Rows from block 3 of the encoder, named by matrix and row number. Each number is 500 + 50 x the weight over its row's rms, rounded and kept within 0 to 999. All counts start at 0. Numbers have three digits each. After the name is the row's rms in percent of the matrix's.
# convs1: 3x3 conv (encoder.blocks.3.convs.1.weight, 64x64x3x3, standardized in use), inputs 56-63, a 3x3 kernel for each
convs1.0 112:540474516521546560470486485488520509520445430583495472476536534450518530503499472413491449516538486535571574524517568539624370514561528476497506494536467495409387426426506496516472544494476389531484474542373563523489
convs1.1 108:592556537570509441512443476559489521480552606438435460503497498467496477537537477454399517458546590437507565595554481422456555542519524417482470485495543519403529632567479544465471454494471541494448392524537453390540
convs1.2 106:582615525529582487510525478545492588464499527413390496531519466532497490514566437493479470484544501533523509514434452486434422507449462489511541586432473615528493562505491426467488460509460499486418458591496504575505
convs1.3 105:467504516510496599479475541458460448466445446453502449498633561504670597485557639591505444533506538426468506515460474500507484506469462480434463467442412494427461426474500442436527431443483469433532544469492422416468
convs1.4 067:432416463452466492478481475518535496478502497456474492421484529456472492500484521411447501511513488542559533503546526537489505440460453514507445546548459470485486523508531471506525438490473392444465531545424457453308
convs1.5 112:486493468504477511509489480570476497481460539533568611590524488448443492557489491534537452500460422492470460370430474480529489495523447443500513475502501505561545484491565442522477432489499446451418495540461560466382
convs1.6 094:600526483505468490428444425539500521520455479531557445528511487486475483456483458463468427513546447532500503526482490491385382584582558513571546543527542528500479583513488537544498493495469508492459541333467699662701
convs1.7 079:523482521553471529557516542600434461544511464538521459492552519470470472475494492465446463473502456493527498572598501504551559582577569444436443493478441488521521472431480476385453490520458546576555420594615481592627
convs1.8 105:549522565526505573500539480475469508535511482501503512492493549466500527417450458473470518590484423490526430531493584606502500558475532567558477520517475437519437530569519487426544522529584447501432593485485586569527
convs1.9 101:565591561511542549514522567502524533514527531513505509494458513516439518555495528500507505532594552474511543499518524481467490430453549390488529457484540513446496616580483560588508476521491476450480526442419559540504
convs1.10 106:478555469584494467533560534561487543533490473521476511544540534498495532523484465461462480422500495419490455401553376417527394540578418531542513485459526488392461454580521515545493608549498408517533487594573525570547
convs1.11 087:529471485500451498477466483617534513549533488583520490487503476459510513458547543532503496487465503491500502427409370478494479592596614462461453498525472496530433532525527470436457489508483418393388531519599608616676
convs1.12 109:529522510496516515435470522521512464451476451586580508415465431458570464472452517537446433576510413507515418483382437516463581572549485516560547514524558539549551480553513506547500492561536585516466508465456529483438
convs1.13 079:479517470437527500439483488471475456448497434405458501446522586431471521443417456490470445483463477521456476589589568518599633533502533543507508487510525508481504430445446481520507521550520505467557471551755674583641
convs1.14 098:483522524436534488583574500570530447424496485391415493527513509534554503521556556546529554536546597572547600457515448577507459442420460494558521523532512424415451515431462458465456438502446435501392446520400476430443
convs1.15 098:477475500465547483507531529470530417527547434535531478510556539462438471402525459576500486512423523431489455533496527511491508521515548521535509491510492415465502514504456569545486568538484531516639494420549485539626
convs1.16 065:453470472501526455479510493450497491451455447436404399472487536478471528434465540487437469546518509555545558473471489453463528396417485501546548473509527528514496445487505448493447446466440498510486566539473505542564
convs1.17 105:521520516579509510458497492434456584494372650486446529533534510490511472526495530494400563464382550430451559451496475499515408474494521443491411398515405417483466491569468556618457528540483485458530473539472439428440
convs1.18 110:569549553479478447496495505471438496476488496486545595505473458473469537473476467523572536521540498488488476507568482387573450537545463532533496451478495469448533546538569494443533454430465560559533323449406315399483
convs1.19 110:532485507553534513502553533460495505569547496606445429440516511526540451414551575501490520572562556479572481495483480527532535481481430509505439491492478526491528498572527550584486565524441452491451431485666413555546
convs1.20 096:489466440500532440523480473469442539483469477607490537438481495510486495505480477431554507556512500479538479440455444441466519572560652492468522500539508481399463498467438566521423661555507452425413494592523580590554
convs1.21 082:511451513463424439536448481487565514498485523528470499554507482511487518512516519486498481527503516457431436528577509588535483577539485490489484421509459502467458547546507481507457485490473458489534501531585508590671
convs1.22 104:515502530474508564534470548493497483458473541486597602430498604545581570489464536444498494453462539459525446454430495563531519573473540438534514511563489464487498467459507487528519447522532495535440487404458511470538
convs1.23 105:524555458515488460541515472511531515567492523564520550487469432480485471539448481520541503527574477471554448453485448456551447461515498521455498512455476522514506468445428628511422611532444458504514506481510494522562
convs1.24 089:482483484489466497487507519467430467463576439459471492460513553426485588482491516522505459434511460480517515537504596437587601490485488435418479471444472499465439455492415445452488455485507595551561505553552406473505
convs1.25 069:461457477499437453489458468469494522465487511482469540555502488544470489551472457513557557601510622566530598502484481578517488485454416473497503457510552546568536512478477476449495444445451443509498528548467375416465
convs1.26 081:528510490485485461518480490466430410463506492518531536477469425514489437523506457513532533559504643525467556493495476484529476423423356456485543463481554486470560495546518473472468520493491460497510498484406432439412
convs1.27 094:473508474497545482449447465370426399496488521573524521585448419519481487493504462461452490501548461375564484472478427581577674583576466520406464545455459525509530434463464471453440420439477503601576512496481549554523
convs1.28 111:607593487466521520476540430521540540440524441484606493569496545486442504473518634534493443530548541549517534502458494514467484485473534534561492511509570494492577677663528644643581544539458473613542546582514529516586
convs1.29 102:495496474499486459498539491545564508516499539527550528495491499572546535495469499530513527483507498434487457570498532509525468470505559506544500519570522443524509501450456509444495440503471494558494440478489433523425
convs1.30 107:568517434572588485531499469490465482497393487490540560542480518561509476586542555536498488513510480567478441514481496500467424494493448432452493392432554471573504501446449525521501515446472401428496469514457426527504
convs1.31 109:469493521510525523484515480549513595528494473523392432501559525449502546472507528525453486613549470500508511452452546508468568483501479534520488404389485438453454449443507439457469441436438477359380567501479562555545
convs1.32 093:464435451501469408513422429475477511525484476520446488533531462535498436549520468497447472559508493517550539492479431482449480479449453497502551479509593475493557526574507556495504541487438470571505477521556467533517
convs1.33 115:490475544485459505437475534511486480425468585516513547493540491527519524517511467451466501481457440535450488443529478441512407454470505456512472468523531461453529507518485485481498471402475453572486555537396525500435
convs1.34 072:448489466479520457493516457427494470461506468453468467501506516545530550591568526472541507578526542553541563514496539481452522479461473456488535444485492406476490409469449409500440404459422488429487507429451551507572
convs1.35 100:481507511468498538515522507559508563513485451467499460521561527464585554440506569472487507369521506434466504504445472515486498510479498487482528510548491450592597629561424582551507425495491551514508413506455418400501
convs1.36 111:499512457512449444522488496564555527497495518498460542433451490451475556509596626426438551507501540460503569454500522483514379481508438551508474497491545447450497485494521539495505517457449383534567526558563577654462
convs1.37 114:541498471480503524494473507500462532570489553487447468482533527504544552516481482453450464542484481551539447497503416495504525460538555471493511478493510436451487435502472457485553504507546450439455385461623476579642
convs1.38 100:606565474543463469579501439520463499511452515474501571510478506517417432561448431473482489520458474460504507474516511476439505542531550508532492514476516650541472640607624416365437481516554456362379522533476513458455
convs1.39 119:516493507483457502498473465526481552458472503469559413480521508424509414415440494438464463489520490475507540481542491520536504488591534525445444503518457481577510518497536483474553434527530527583449517581442478427411
convs1.40 074:456444453441459447459436428509559566479486463486460425474471467508487508512492489519516482520522476591519493524535530493502554483469475471495544524509551471508476435458506479514483461475433479496480468464471523511525
convs1.41 100:500441488536478460553517481569485440544540489552528622533509457509508510627519468472462426417478399466436432481486445531543489443499432427429459472489482454489484495461445603503445593508423484552410523526503494498471
convs1.42 107:502513529471520538519497494487522486448489471414504509528435496496500558555562551498496531453439461525518571515466470509380449526449470522471527572526469404471545532503448447415483440434462457499481498513582486491550
convs1.43 119:482504497532506486520505458473506470493479552466459506461435493534466417568535451445454598500472564472454441526449499496528409517477420491507462477484478464441486506491492519443449571469474581461453585490510580545504
convs1.44 084:396448484426503528481531544443539464392463475413458470512492468556519455545526487571508492559512572571568527450448514584505559583501521553480571455513601348457517394455481436505475461487492540502547456530458484489536
convs1.45 114:533581586480427521496505513582429518519478550445414458574488489481493540497520499479458463503559476511543464529440421410539490483500487490489483531502460578539491484485470489457550528496568524517588495538483493600585
convs1.46 104:482499461532462447470496487472458475518540493496485472485536503491396407468522456451421426518481427574642549573493449568549511429518490579587512451428487499409401471494400480454458460478495494451470507566464482463395
convs1.47 096:372439473465435481498497476489487442514561521498585599466496475487349466462409453574509516553506476591583519366425380554454495640569579497517502421501533341486517468461499481504547441476473402460433521518544548542487
convs1.48 112:446534481472508479480490448573494542529496481559503532465429452490482475483498410495510458457455468471465512492441469555417425531440494491567574527513530514505524571598556552542535538497541472358528633362456589478434
convs1.49 096:452460501508547506484544510495505470507463516527493531465429446501474470532530498470477479447516499465488463399406417460474563554558664492524504478432497518429413445498506484541514475494498446531502484506507584553487
convs1.50 073:466446461456503496493523493517557529515487527508503476421517495430464487468477481492412429467444482554554557491490446562488436492515529575582502573591547534564504503484488489489511508517509448428366447394438529523604
convs1.51 084:522483468486442448488445462499504555499473530555593583533536516488513467496477506476503529520527458454480492388347377471460473636685619519499492540495492514496542516493493511480476525495507445396403454508484535605585
convs1.52 101:486485520532510524512523516633522494578446500547533481447472599513520514484480438387484484404579484486533486523425515436487481542524456464459463475542533571532553510438467508462401617526433547530481490395460474452383
convs1.53 106:595522555546501487494495512491540487489539396526521373560523544473475502522414468446389517436464448431452410523557458502427616505431547458540548491485545436458395553539434522498489483516470413489561515393537530556573
convs1.54 107:472403441493413499501495543541466490528453479488487538545557512503555516466534511581615539504474536490485511510498468432455524512625466519505471461535479386376348519508530493489540517457531578544517508509636587517536
convs1.55 103:538558517506564506462530505459528494488523470461561539453487497440438480406435478514469489489523483498507471471475523447514571479451417434487530426489476507538447635569534565648586464620552556448527534480473504487490
convs1.56 107:536507498471493516488551471604515507520498504487457488512547463582572496590531592522544465453453597466529577440452498446431511530564544484481466501507478506504425549567534523479522472506552444427454494481429522436437
convs1.57 115:466507459471482486506488492486494554480481476583539566509510529488542488497456435477445553528496536508591550473465343459479489599592445527567529423542568393470542491530505449505466486510483421455487478444526604607474
convs1.58 114:433465467458420430434469409547564433549500459465510490541477507521453481559468488518525445540567444562542571477443583524564560484499475416457441510562549555530540482448429492438470487451413465542607513497572525494618
convs1.59 117:493503451562557522486521475474525524493503502467537595471468514434463511460613529467519542477503447574531405539446373510524483454505556548544544520468552508512529473432484467488465539547542501441414449546498386496465
convs1.60 067:442462448460485472472467454479488507481478498459478506456479501448452482457462478506495477478522481535580569428429424447460446457430428515506482598560523525499461468492464467477465479476471497428440461489458368366383
convs1.61 106:528516484571509512512496579537524607522528557563506574490512514481480495487511507498475555508511533481429528438443387420502446539565500513517513544547548498405433557599558607627496559553493478518487479489387487428372
convs1.62 100:533526512562516437551483487584575478524536543502456457580516546554449472546411443505452428513484542529511511531491487513394430520474581454450397450515424435483491516471508555503528519452504544527420528447444533537602
convs1.63 102:497494489485525493449489535502437553511468512514473501535496442554539489501495509532485424516506429494453397477506478498433415461489419533485500586516512504523550604680614599598544523523479512473456629540511520507541